python train.py --arch="transformer_decoder" --train_examples=203450 --horizontal_flip=false --vocab_size=65 --layers=7 --norm="layernorm" --fused_qkv=true --qk_norm=false --tie_embeddings=true --optimizer="adamw" --beta2=0.95 --eps=1e-08 --grad_clip=0.5 --decay_fraction=0.2
Rows from block 2 of a small autoregressive pixel model, named by matrix and row number. Rows with one number belong to one neuron. Each number is 128 + 24 x the weight over its row's rms, rounded and kept within 0 to 255. All counts start at 0. Numbers have three digits each. After the name is the row's rms in percent of the matrix's.
After each neuron's rows are labels from the 100 images, of 14976, where the neuron reaches its largest size: "strongest on" is what is common among them. Only what is clearly more common there than usual is listed. The data: abstract colour fields from 500 small random pattern networks. In brackets: how many of the 100, against the usual share in percent.
# gate: MLP gate (model.blocks.2.mlp.gate.weight, 512x256), inputs 0-85
# fc1: MLP up (model.blocks.2.mlp.fc1.weight, 512x256), inputs 0-85
# fc2: MLP down (model.blocks.2.mlp.fc2.weight, 256x512, transposed), outputs 0-85

gate.462 093:133158129119087110092108123115102199125139128148088095112090131083176051148142151106100112146143138099155115115136127169115108106172095100112111096116143100134110141132138132142146105117135120109104098123119110152151104145089139151123163117062086146134141096
fc1.462 095:188115121106155118114108131135162090152087167075123182124159113141134149142125101099141101104124117118127118099127151150131125127072149092112126144160154149157130133108123118125135175128131083096142150150122137166099132122137124125122125118154170087154130149
fc2.462 098:088122144126133119124128119120155152116158123188125152134097128112123133113150117121143147150115129151148143132137119111099119137149160105142095083119126079140141137136121134112135116124143126092122075142118113085131143124153155142114105111163090171158164127
strongest on: mostly blue (48 vs 13.4); smooth (28 vs 10.8)

gate.346 101:139086159084149116137121103118130113151127175085106151157156072110155105142136121117081144142143155114162146140124124117166079129156130141139099128128165149141120145128134089148119151092127083122120112141105138149117086118125129157112141114142108154152124147
fc1.346 107:149107151123122166171165084137118163111158115162111138118164108111149117109122145146153113160101142130116109181149153138144137110105077076102165134128110132130122123153155122150141127141169164087110082135112116194146146134138147112171135136086095104177127110
fc2.346 105:165127140133127178130104067128152123081121167140150093118171149101110119129078076134133142090123144134146150086155130099119120129096114121182095163122138111165118122103148126131135136163083142096117134129137134104106122136169160141126163124110135108136140145
strongest on: bright (72 vs 7.2); smooth (47 vs 10.8)

gate.162 094:161111121161136102074105120151123148124146124121141147129134178194138134121097078154115126132139140099105160146098123128153116086113093151104098080092135101142124136149069129116134135126164116083125107128121127111143147119131108178176170114109127106122136115
fc1.162 092:149117091108128121172147129107111127117115164134135107117125122110131134194166154124103149092147118099109208129120177113141150151153122105130106140107112119125122095117142136110107117111108134106110134118154136080120133105119160117094106130129096082111149125
fc2.162 095:125150131117082140090147154106147122124124132161114138115097127109130162151150131127098113189116162131130112100161150133111149132110114108121135140147107139143132152171128148118123111116140128096135091128162129120103140086145122107141106130157154150135144176
strongest on: fine detail (35 vs 15.9)

gate.272 101:098117130141086109120130111103104114146142122122141160122108106141144105119110152134126117135107109079151136149124131147128121125067108125094132131127115104155147053113142121112076171170147120108174144178091077111134100155111148105144166076130148101111076136
fc1.272 104:085122142139114113113150176080152135177148116130113119131106132133114086164124106131099095122070106090107084144125121154146152128127157118154121142146156102153144102172111123061127104156140172115159119117104082126148105119100164094137162113125106147096089161
fc2.272 108:166119125135153140116129107177149107094099119087120132136176163123121135129129156119131129135156172169141121103126149097134145132205137132134153131112128139115109166118104138175142122069117112146103114106121174094094147109145091165140099167148135142138171088
strongest on: bright (33 vs 7.2)

gate.340 092:143088140085142138174139154129111100120156124081124107123136145148112146136153126117170140130147077083121116149133142137113162117123151101139131101123153128145134086124142167128151123116119091129072111109172156199158094116140167130140132111156133142131096130
fc1.340 096:135127141169170144076150081113113145106111110111134159099114146113139147124157139162122115091189149164133085158102119133164130104114135075096168132127152160148106126086157136112105131160120141124119116127161103129133106109102154174154126132115121138115081162
fc2.340 098:124109146101110129136135159168128141118091106131139104132151106204101148132143134111094094162137125178113123134095113117055079141131102148129121140107095169135152160121125065135182150141090138113104146122104139126123129106104122100146126117124099146128140158
strongest on: mostly red (31 vs 11.5)

gate.459 118:149092144111078173105117089119132186096116118093076138154128173142190138156143161154138079143150123139076103091128118095134136179177089083154173118162148148171100120145156086105152122103146120122130126122126145117132099130103123121104137105081132097110102142
fc1.459 108:070142114140125109129127087098109045123105125167146126108109166103061157110116107127129164132142112075093113126113131110104127137115133166143110105103105147148143153123108115139140153116099159115151103134179105118116118092145120144125145146208145129155136105
fc2.459 089:152090178120087122103132105153155210113139113116147122142121127143187143123134156122116102127155114134138124147159085144141151150140146090138135140121157173115128104127123114131176095127142111121125150116130133139144125124146086117087127074072111114108114124
strongest on: mostly blue (41 vs 13.4); dark (30 vs 7.1)

gate.336 099:102132108103088133107112098143142099130132108176144112131129118093116095118136129150100120107104160118127136099149098094109112151133124132107103125139115099136111138114120130093152154132107119129136130167092139141102156036130117123108072078145132055111127128
fc1.336 092:166111112161148117149103144150137132107121161128168131055084092102125134158125153135113117166116126098110177178116108145148175130112117137131143127161110173163157160144144103122124112122118143127152177113134096168116125132178144122153137125122122150136153165
fc2.336 087:126092117076109145135161114100112098146160124159130096126169157114139138126163143132157155153134097142117127117187129097100092128140092128133154123134155116114109106126103133122102128159126131121139130169124135135116112098140106144135102140107122089113110116
strongest on: fine detail (50 vs 15.9)

gate.357 111:165117141128130117124131172125124139155125148102158159110137124146153079115129128131097142148114116153121098165111122151176127099171135125156101134120148105142139144170125099151098140082154068088147092119123169096177121135124104136130081149119108102139133153
fc1.357 101:073134122080078137140115104120122144114108132109117128172169116132139127116198140171145115147136122110114126087127140092129150162133131133170121134153107154117105109094146118124144118131112108173125123109127111167106147121135158121142110118110130144154074169
fc2.357 103:131155095152153158179147120122131139110134129110089119108138136126104176118116129142150117136086130172112167129125150136177090110113152126127099116159154089135113149151120123120168151058119141121126167145134076142143148155139116123102117120131108071147113145
strongest on: mostly green (43 vs 13)

gate.256 100:130102119151095128125152129166141078162118130129127159171139116125109153154126106120119135100098058150130095163130095103152131123134106110130093145143132131125139096106120085141131175092093093125119141162140123163123135089112100147090115135189126159120133126
fc1.256 105:113119159101148139105104120093113106108121104125151171119126118138154132132155078116104125091162139127127191114138124123143118152101186114143135146117155096100100126119126136097107170128129101159114143171148162118135096113135115153122172140146135123116125148
fc2.256 107:099141139140121136103138162128148130145116119134127125163134133153134167155136127126118115131139108070140106121121099108082135107133117106126099141128126143129137133161151128137100102137154149159116096121074109145126093121133153132103156163153146102078135140
strongest on: bright (40 vs 7.2)

gate.347 100:092080110101078142092134136125137226129114138148122105152141152139192140132111145121140120118117119082105111148133139157121134159166100110131103097124137132145113136154137094098140079141164094092162142101156126151138111174111144104147093115048133099152141130
fc1.347 103:112133142135107072082087141086177158167120099136161137131131099158153130150123086104162135162129124112146160134127087140149121104102167129111162134112107097117127096089153134152121133138180176141069143134161105110098096149154163120128106137095139161126176156
fc2.347 096:111085119118069137116134151099159084156151111136174145111106104121120156116157149137177104154117197131173121120131101152122100097159131151115142120102115126121145148097140172129128162112152102158124110116178127116109120105101122087091110116191131127136130126
strongest on: mostly blue (51 vs 13.4)

gate.77 090:119116135116136119149182164122115132120152116120153119097119090095107106164150151110122119141154188123128118124136151145175157143101119110164194167097123100133145130128165127099096130168125181136152111143115108112142120137151146081148177115130124107158094148
fc1.77 100:125158082163099091127119095180132112098110111143175121086179094154108147122137116103131129110099117133099140124117117123104123099153155089178139131146127137094075100131133133076146107142135111118100141104133126108120128127124146122078137115147120133156107124
fc2.77 101:149123147118084133183146146107140101179141130084132111117160142135128204152113154113077151147087137155130126126103109117093112140169143132085099128139116132141128103092082157121138131146105087164125103130129140146100145105146090134127138114112150097120114176
strongest on: mostly blue (31 vs 13.4)

gate.231 099:151129121086145097151114172122073108124096121117120149142138124147136155126171117128113102131089151126064178116151125147113124102125114127091164138139131101103095136125136129101089151144123125173169157142146125100080153113102129149083134150151128177167076146
fc1.231 102:110181113083105134159137131112080138110150136155185110123134154070143124124141129127117129125134155133105168167131133148114147112152088125139127154091152086100129082119124083144146123089128153109096117123145111142162111116163083154135135113116093125140138129
fc2.231 102:116125135184143163102125113149159112134154136137163118099167142106080123118106131120148113108132090130132109150158094104150061160108113148122101145129140090186124156132143137162111109107167099126096133127127126120139109085128122117150117091124131163080140118
strongest on: bright (27 vs 7.2)

gate.285 091:169122120141128074137114159137147124102123101139122119190148134095111113089120167135119109088146158091092130147114112105103137138139138105116166128167094150174105083108149145093119132147113157139135110125188125077120113121159157113135155126131077141142116158
fc1.285 102:127129135114115127133128132122127123115145134158117122150101135115113095130125146139112158152130144163163146161114146126169126141142133162140123139107086122115147127173126119132097130121086145134106115125128121088102125146092113113165129127148091172113172135
fc2.285 104:112121104155135128128106148110086123106111122094142129132134113207096095103170164116156060154137140130113171115148113139099128120148091092106118130132162142144125137118167078125132137127168134160162126110111120112158120140114104151134118161117137114146116154
strongest on: mostly green (31 vs 13)

gate.215 107:093100144120131172091113098077159141138117119137134089157115152110109118113127091135164102167161143138104111163140129121141110074167180160163080154136123082108136097157142135120110087130114138080107118092155102131092130124141102170120108121123106124107134144
fc1.215 103:126124141093129106091112108151115119115149157152118106104130127091117141106187116101100112146137151126138118118123123114112161103160137134159139148107120132120142126086177126165146103060123121101144109098148135127143091129113192128148142121146134179149110102
fc2.215 105:132132173155174143133136142100128120134103129129119149099165131096120089097132129120123123117125131161162158144164176111143149120122109105148110120136090116122108167095181141089122155121155138152115151103171162152162123151170138061119148107145155109101118128
strongest on: mostly blue (37 vs 13.4)

gate.406 107:111135126144130124150094110161146122141099141121123109151085149100105184145103146161142091165105154124131151102137136117077175148176122153113098124121115131124132135158088122125156075070065119179085134057163151114096097146130142160099159135163110164146138131
fc1.406 101:110124129099145095107092156131101142117058153129126097139168116163135152113134109100147132131124136077111114106149146139146099122128183135125113174167133160156106158096118111100141106153106164152143116115147162117130118133114172084148096105123168124127145149
fc2.406 105:122123157152106124097150125130160133119178139063144122156135105120171132164109121139095166157132113133090110107122088113089097168142086136086140132135159089128102135185116144147069096118101146108166140130102109129144148139131129180117125100110124171147139096
strongest on: mostly green (43 vs 13); smooth (28 vs 10.8)

gate.34 102:120126154146103090168128125135119137143070139166106158130104126122149091159137094128118140117113107156150156149118145112124154160134115112119127123136095200090125148127137083163128162098150117162160174153113128138143109117125157133108153149126109147147099100
fc1.34 105:106124105112101102090109119129100132129079138112169109189149118155141153134113100125126125104126106053106119090130149126065098143144165119138080159127140147119096153132120127080120126141105164128136152130142132090104126125135129105150123100113155142120138135
fc2.34 103:117135073128144123101137112119098148117181132133165141143127070136177134106137186154117116153110170157081106128127163125141101138110148143107127138132150086123160142132143135147135093097150141157121128154123150155156118134147108096146147110129107163098081099
strongest on: mostly red (46 vs 11.5)

gate.85 102:140064103110145096150112131178127107118130141099155177131142108160146150097139112149104126137129100088084123115115126155153157140108110149150168158161155143129134066118133124079170164140139064155160103154130114111118126118160091124132087129133130089117137107
fc1.85 102:100137142112105127090148151136127117156133160142127109095124145126122083156118156158162128167149113089126119147138132139151090121134107128138142153102093144120114089083157108141112130181108092123108141139122133174158115147143097104168132127143096106154116077
fc2.85 102:115137140150207135134125126162134157142109116162107153150151102080139128129134153099107173139123144192103166134127124127186090105150121171139085114126139105114104101113099129127135127205142139168165152147114145152144089127099135115117133139128126081124114106
strongest on: mostly red (69 vs 11.5)

gate.434 092:113146102113121169106124181119122129157112122114114106152120144165109131174133131170100123170085161103119144079097119117112128162131120135115122138127136101123141130128112192094111100152119100164062132091099138149131118145133150145098111164136167091128104131
fc1.434 097:152122122136114120136166092132097105153177123147145127155136162151114142101179167150188104152100107130118118109102138162140129176122131162158109158142116091136150139127137129134134130156111125098156128128104142137109121132107111122147105154156142130071129143
fc2.434 096:171154178133141140138090078101116131113113103120121132095147143100117150101099115174141149152163160102180138146148142118155112138101115126097123167106136193125138050117128135118127133112115141148152086145142122134171096127113149116124148090094123162117105123
strongest on: dark (34 vs 7.1); mostly green (33 vs 13)

gate.185 092:145149089116133113133112146112144130129096078154134167079111124195139139124139137132131145137133102140117173147120120164146099144089146109178144122099156118120122141151142112096113145157138147103145136151146114139163163110140129125125107094123085115139153144
fc1.185 105:154112101131121132147123152107128128144104199120145141098151108149130123148154098148099136111131124135157140151124089134192133159151114147168122156113100143131118117153144085101138121146125127143129125110086128133154150123124107129145115154141127093082160132
fc2.185 098:144151132158118177170099116114129121134162135076097104149112128073099118116144103076145094129124188137103178136136109084129109094135115138113115167115157147162142129147135121155107116136084142115169085140174125096119168127150122125155122118101143166120115110
strongest on: fine detail (49 vs 15.9)

gate.164 100:120076119111111107135119156159091163148142131124147133137138138145177118123143152107105163143179141135120087131140134143170092117131094136130126142081128092143117115121158107138143156078149109125158107156111170103152111154122104101121138156084131090137169167
fc1.164 107:143094149155114116156122079159083183122159123164148104109108140138148164145143150135081117124135113148109129134164127123124133164114134120139134099127120143154117118130113123106127097194134128137172123131125137110107158147114128108136135123083125122046107123
fc2.164 103:112102125083135107117155118099147128142110127178102143114133112147119125083127068125156150155114121131131119104136112120155200146125159132112116116144150079166132116168138151153114134082110138133084122115084122079167183106110129115138154105121074134106143096
strongest on: mostly blue (44 vs 13.4)

gate.325 125:146095096122090089147140113130135142121081135094084159129120135110185134109177144121136134088130112151116124156122125113127109133190123090125117113117133140126102136114165073134128149069108102135123126138142159120115085108168147110137095108113086155122147147
fc1.325 107:140142164117157140139105166149098162162109077134094108108110145081134144159181140147120122139100160125131109069121156177160125093112134168108136173122138102124141140147162138137196115158169159078095101114137106117086085146124142084130151123107145136095103124
fc2.325 105:156104140159155154119142136151119119127129140138077128127146151104127119132093159133076183184125127079136097149102147131106189134116110118163071108096131146132109098169115166141158140153146132114139121131135089143104151153135139103140104136093157129136131155
strongest on: mostly blue (41 vs 13.4)

gate.487 092:124138133130130144077134147139146127159084112147111115123080138092114122136134138147106125145144120111102138155143123107127098139116107105157181114138107135160101134096171113160150132140133129094161129139128129172112155118119107118105122075122121136089153138
fc1.487 098:140134125191125150133136148117129116136126130104112158163127098123135120149148153145124132126168120166111164166115136109130160151116181133116127143101125128122147108136101104127126143077123140119135144129160143095150133133077126135091137129134168152072155145
fc2.487 101:148151153134110123079104123147112112128132118144122123134109110092111140129133104150156134131113129101144118106145092105094105139111131165151076150129154138118107110116152101121134123118148122120153150115125135184120103091153111165145129175129137145164120152
strongest on: fine detail (52 vs 15.9)

gate.30 098:136092130115129123102143097129119188154137077134110200115134122134202114143165146125114070107132110133144121141130117115136097132098124136173137121094100116126128102122137151109148188149176175113151154183155097096116098124082122075119137119071143112082154135
fc1.30 098:115092105096091156082138126115142162151123105103133157098120109122174116155121098120139151135076097166147160126143117120141144092138085149161145132115139162076153149163161111119124171109156118129080108165080173105118139096141117124116087182090134113144125135
fc2.30 097:100116147085194134117140142104144125135114108126145128116110110045101121124121176165091107142108095148157127119135132100102108139107135123144117112131132121147113108135104115089175123153111102119119200122189085130096166101107126161125134113166131172163126103
strongest on: mostly red (31 vs 11.5)

gate.327 088:124101144149130145110160073115107109122153058112153119102139120115119119155134114113179144148090093138069101135125141147132066090129121118111131129123105126107138170129092108150138132074120086119140129127168131146119163134110109147143151152150122120146151124
fc1.327 128:099129117119128133121096119091136129119097138128131130117082133118132164198162138117149162142155122138154113134131136127199146115137125123142168121102131125145093085166134043144089134135143149076104136133138130154139141135112133129117127123124145086108152148
fc2.327 121:121139148131134108120095132100111128118118103143129141113112135132136161179168145116132133143140135154155125148114115112184116127125134116104171132135118153144133064161124035130091139128168129119130147130146112159135173110115122136160128156132149095130158163
strongest on: mostly green (58 vs 13); smooth (30 vs 10.8)

gate.492 100:141105127148121147136155165119120137151144159161149178151163138133151133101120102135114142122171096143124154158108156113140116107131133146121142143144140122154165103136161139117116125105128129159136116094153094143103137169158126177156107109116145147083128177
fc1.492 092:091139139136121109125151156177133127121109093127103093143134132102145120142105134099143097094140115096167108125131151133113065135109144104090171112173112156134147115098152129135129129147119202150146118163098105122145140116153161102108118074124103134120157149
fc2.492 097:133145155130153150109108122103164128132115113103126137121117128151129164108160098132126111176107160160129094127048128112110112141113131109152092138127126095109121146145120103115129118081110111118109114081114135148142134214122116112165133138145105133159122138
strongest on: mostly red (31 vs 11.5)

gate.413 099:158132143099170151099125087154117116130089129116132186084125107135162096168119089123151124108163091090081139164114099126095135141100125151137128153120116135125086145133158118126132174090163148100111133149144104162163084124109140109141112121127097136109113112
fc1.413 107:090126141125101110127121142116134133145150156151130086143159147076093154141112129120109136119153118130138099154132101096114120126134126101118136104140123100114126136102170134161129109165112125115124112133100096110127160144110126084154130135131114151122150127
fc2.413 099:162110108141180161114116119166171130116117157098115159115164127127137118147084152152148132121141118098137072080129129127153100102139151196131120113124106140089130142164136092147104134193136133111151157119114119116102115150113145168111121142150133107106092116
strongest on: mostly red (64 vs 11.5)

gate.265 120:136146112106140121118121162115146132148107187147112127099126115155132167139094134158113104135163104181102105149115106147110089125141146130128121155097124136128122145142146122152131119118117107118134124128126121121125127154102149112110122067129107110104149101
fc1.265 111:067103107118136129123168072123151129097125034152139129146132121173113121119120163150108109091080152136135185103135098098128118112073142135121125098133118131101162130142114161144150131151161152122150176138112136077134131128122162132148130126121161144181106107
fc2.265 106:150094136120161134122127117117127114092179143095124108129132150187123106121105116119133110131127095168098125114122171142120099149116104126148134131110134120112133104118108168115106117148116076139091137163103130107145127182167147123157074170103106128136129117
strongest on: fine detail (64 vs 15.9)

gate.309 098:159080110130119157156132126158157118176098114082146182111152103177131136126111096143118172100101064111081121164142118091120127136105136133163085113101149142116104116168111148114146182134191047164132122166155113133137142130152122126119109130123135107128120124
fc1.309 101:113088152154101080148130120075135134123104113107153076128163132141133144139155115132096173102127169105101139103152094144142134115166130137154100117132122108089138141137104140090174112083131131137109139115124161077112100103153118122144138120122117111159127119
fc2.309 104:117121138107112108078129110111148146116102149199121119145128113140110141132103149138116161174152123138175141152148147128127145145097110114132118105104125157157125112159100152130069106166087100177136092134157117108119098141121137167165136148131142147156116119
strongest on: mostly red (33 vs 11.5)

gate.20 101:157129147128165090143091142122147091144120162133119146088149145096107144135135155135140139154120120129121098113136115157093103137135110131096135134122135161116130117190160118151136115130080140106154137102119116110159132109111124114142130132187057120116144137
fc1.20 103:117100155123146113127174085112171111122180094146127115152149170134086112092130177114163124100092125100114117101110115087081139126122153139134082130132137123137177161127108157115136097141102102153132121081117139155112118136161128140140157122159139156124088147
fc2.20 105:068115117130155098160140139137135102143150123147099127100108146102136136125124178114129172142119118139117110143123130076129144124120153121133135145128120136146162113110133176130137123143152087180105167129121164140121109131123130108127138148119157108140145112
strongest on: mostly green (55 vs 13); smooth (41 vs 10.8)

gate.189 090:106101161114142121104146068092140134126099171139122151100134119068124099169153089182127127115113169098125126172130115130127144148137098113095123102145111125131141116132129130147101131129137130108193140105143119166107140144131113085107120089142094083127133089
fc1.189 096:164172112137137158144095093104160115132123131181164145112130153122129097079150169155143114137151133130109123125140102145187140132148127157119133109146109128152085150128107094143127124135073110157141133112146131168161137082139109184132105107159067087075107102
fc2.189 091:129121154152158149127149107144120139127119128111118087138127124117130093116143101092130164151093084130118134109199135132120138122112106134104172130121150136126146106111136110103158134119113121100182119177146148129076142165115135142131099144120147148113165175
strongest on: fine detail (42 vs 15.9)

gate.372 106:203134140116135139140123063140112156121091138140102149109110129125160148103159119106166117100139085131096109144137136126113143105152124160142104109130121147108097134180162104139112130129150154097109137121162096177138145117141149069146104121103104104150144122
fc1.372 103:150094132140114169142138127186135127125135112094102126142064128122121135156088156179171171117094129110138133106113137095133212096142129125124155108135155133118113179102117117137120144129122124135146136131134177110109149142091100077139132153136115117191136115
fc2.372 104:157100147093114135101114132119155130124094126085110123120081125102153112153132143147121098137096125125120135093156131105110077173167093159103138112122113089133127154144108119171124125110180126199130073091194150135137146110132111135131117126125123171119166155
strongest on: dark (37 vs 7.1); smooth (27 vs 10.8)

gate.480 094:136109145106138177105114148134119174114111116077126190134080163149194151172141113160139108123108154142079124138129129156142151118113123159119126151155144111155108132161124101089109158142151120135110112146155120151141119140145126135120147135091128076104123103
fc1.480 108:125111137100116130144120130120110173110138149119119146154156149142177108101180160145111093135156161141098117080110114116173109121116121159154169101124155120156153127157137129109135141138136173143148101154115146119075125122170099075138149155071120127100135112
fc2.480 098:160122181163130111089143107127144142165172125182134148109158095164153126114137167100133145153128104115093126116123095155145083134095106111156137129119133122127111115129101158164148109105167189135116117122125078091134116101163089102153131125102132146147138147
strongest on: mostly red (33 vs 11.5)

gate.345 104:127141123115129116142091156117164135128137106081085149156127078157147157097120099087163095118132130135127131096119129130098110134146157136124119130160093133186125109100107132105152122077120132170100105115131122159078106143150127128115146118127145145114137098
fc1.345 075:154172094083122136158154151114129108178140121107098137130122136175127153133096152127108107159119123160137108120139112118054132093124122132095098104119128159139103142090113157126130148090129143115086137146151144121120083115157097110074113164145154159114153122
fc2.345 090:130205110110115118148111173169114155153119113117112096146164134094084112163100127089131143107138136113150095118138119108059111108158132126146135114108143087120131146152110129108167115142150116128097123072132146118128112111152160120169119111115148152140162139
strongest on: smooth (27 vs 10.8)

gate.269 187:106126099137085135107140156145116122143137139134167134095104164095152147132110109154164127162132114127143123132134105082115127096156130081096143074169114170142164107101131122083077137128087111148121108146113126140112138104184151158164061088123127149087146146
fc1.269 092:133143140111149134137125118112113121113099154118097097151153088115083118120138156095103169100119162142118120125133143140131116156087109165145113148086134106109099143140122150165168133126159113117129159138119138120136126131104087096099187168131135113177101093
fc2.269 129:124109102128113113121120136125136121133134113143145130090117173134146131139112104172148120169130102121139125142172103079119133094156140090096149095155108140150134114102133121099068124140093117140118104150127112154106130094162141165166065090113118126086151148
strongest on: mostly blue (40 vs 13.4); smooth (38 vs 10.8)

gate.475 096:108136126147103150142122117140115101127079131144152160135084085134138130138095121154113121093106165083152162072123091102100156159135151131112120120125118124146138142154117130097143170136099119143089105162119135113111122094137115114108134113145138149108117112
fc1.475 106:112127113120114135161119150127135111176098124188134134118104097129118160136098168127100158134125129129093114119119120134112119137100138131131149138117125136140136131142138105130074143173130119100123122144114100126148129116140146091075125070143114091104149124
fc2.475 106:108123134120071168149125143131137096144126120110102147086148135094122120145156121120112142111114222123155126159142133144147123137148123157190149120155104152101148109118158083118057133170131127160129159120131150132158107134132141086099105127138150157133135184
strongest on: bright (28 vs 7.2)

gate.24 096:102100108137074161125147135138107156121126150153153130130135169150142148124109151137120127178127143155091100169128145107178098089156083134149145095124136110151111127157155081145130123121129129119157105112165147132114130168123128122138122159110138140094156108
fc1.24 102:112116116115156105136089149106110147145126142130112121084122127107125084125118086158118133130146126105140089136138126124128142141114099164147102140084096141125165169117155147142129131153182103166178085152125096137128137133086100152121152170097132114100120121
fc2.24 102:152173109137140123110118113165131119119134132154091113142120125109140133132118052102116129131147155076159124111129142164108148130099114142144137102132122122157174133125151125124092139112086133129117145137106199129141101110118140137150130121143069090117145078
strongest on: mostly blue (47 vs 13.4)

gate.342 100:156105147120152136059109160144142145163092118131155142126141119145136141145136130079152134103118113109112139133125145147132086091156149130154138105167145143097097146168122118138153120154136094113115140112161172101145137137121092109123116117124085101129139158
fc1.342 100:166105093130170160102127105130127078129164137130120164103091120120111169140166151145122140109109109124139105119123134093133084065115083131097122091116140113112131138124151139115131175160116118102159097159148183116110158090148101114135118142183119161108113144
fc2.342 103:129114121147135145175171127115105148153173129086128123174148109078119113116141109157128110093118111127160117064114101163109183110123093117184092157118115136116149114083130190098131138112134118142145125100099154160136113135170163085128098140101094133108101145
strongest on: mostly green (73 vs 13); smooth (44 vs 10.8)

gate.300 096:159122099122102132150161130115112114169107121152145099144159102103088136101106161120110128096080139160131139170129144123103093147150106126126154127160152157132120164115117121141118115163111142131121107119106092125164156106132103127119150129148124156139139175
fc1.300 097:127132110130095096123153137122106117164115140118117132111162099140118127156143151110090155107129108177116143150140146131167121131167121142113102134117140135152105136162151057163140133121124104104125161124135143163148117102152139088121106135145156146139168132
fc2.300 090:136118111109143158145138136142068125122148107127125124109138147069097089133158128099143158135172119120122183104120126137090142140148153148174131151144100161127098077119142111139146105116132153175122126148123124126103097124169089147147116173138138161131085105
strongest on: bright (25 vs 7.2)

gate.62 091:096108134128143157119067138128105169102175126087123134149134115144169178123144126138136126145161078153142071217125155139148111147132130137136141145122165141113080139139111128147128123131126069092083129134111129125112141146163158094118118131088120097119123144
fc1.62 101:092128127179157136133107125135151110089140114132074132115131074121141116144181123141136112092165117142114126146108128132099106134128137120150147128111151150091090162120127144129167138095090146135120149126107112118055131095137133118094148153146104159143121136
fc2.62 099:144106159173100104179156138100147119141123150083094126143139174151143128114152092121109111146122145082148142155098155133121155143125119118136110119119117190105130091107142117181133129158161161133147145145134155088126131090089130109130145100097127162136096118
strongest on: mostly blue (40 vs 13.4); smooth (33 vs 10.8)

gate.209 089:136092184138170157136108143116139092162195103132121137078117140122096111121075084118152142174117102170103144148126114118113162084107151149143157156132143140128145126131124137156092146143117137098117124137148118121117136124173141125123164140179131168131123096
fc1.209 103:191121136116161151125138149154101143138171134125103092121137124096117110110090120102169133139118106169180128089161083131082130120147133141084112135159126151144140141104140152142100103153111114140160120103103134115129152125089099111143102148119157159135138175
fc2.209 103:128128122128156145128162147094132126121076119119127127151111170123106103095123143102099164139160131100097121124135115095142092117138099113130155144131148131140131113139142089151129122137165155146151122126155106113114171153102087100131136123115102104125130158
strongest on: smooth (81 vs 10.8); mostly green (41 vs 13); bright (30 vs 7.2)

gate.178 120:153130123112116115099105144114133176137107124120107136138124130156184150108143113116156128130162168106119136187151153178147078146143153115135125130100156075148114150122141095134123129097172164146136130135126151111142107149112133087120147126086099124123187149
fc1.178 102:151104125115139130080159164178113141124143140143143129104105166091136116138135127157108134117143151109163139103141095144083137128125136125106127140111165104111139113089132191122105129122129097137143148128140136095107099127138122128103126132115134139159144095
fc2.178 103:145136161153123148110096146119121113098122127116138125104155101086117100097113098163108155129110093171085117078141115135135077084132136112126103108121102069112150094126188205130126107138117132141119136126121116118130112163152130137134132162120106149155150158
strongest on: bright (37 vs 7.2); mostly red (32 vs 11.5)

gate.428 092:114115102101159123115118174102144162156111126128088134119123115136133097109150144133153167109136142149142151142117121134115120142116134110118184155106105156118182127155154122105125118139147085104103107122134081117121111116117118096104103108102082162156180149
fc1.428 095:141181124133097159117144154109151115152075133115135119097143108119139098115128108115160143102091121142113134101117084153133136176146122117129175174130113100089129089122164147122108135093126125149113116135109101122148077133094129136120118098135133142126131130
fc2.428 098:105104131104136140134122111148144133143139117122114122091114135119149136121129119114112112113130131140113128164150131165117098082109123109157145126127134136119139125122115131126112118112097133141143110162160161138131148105085137118100105082133174106147099102
strongest on: dark (30 vs 7.1)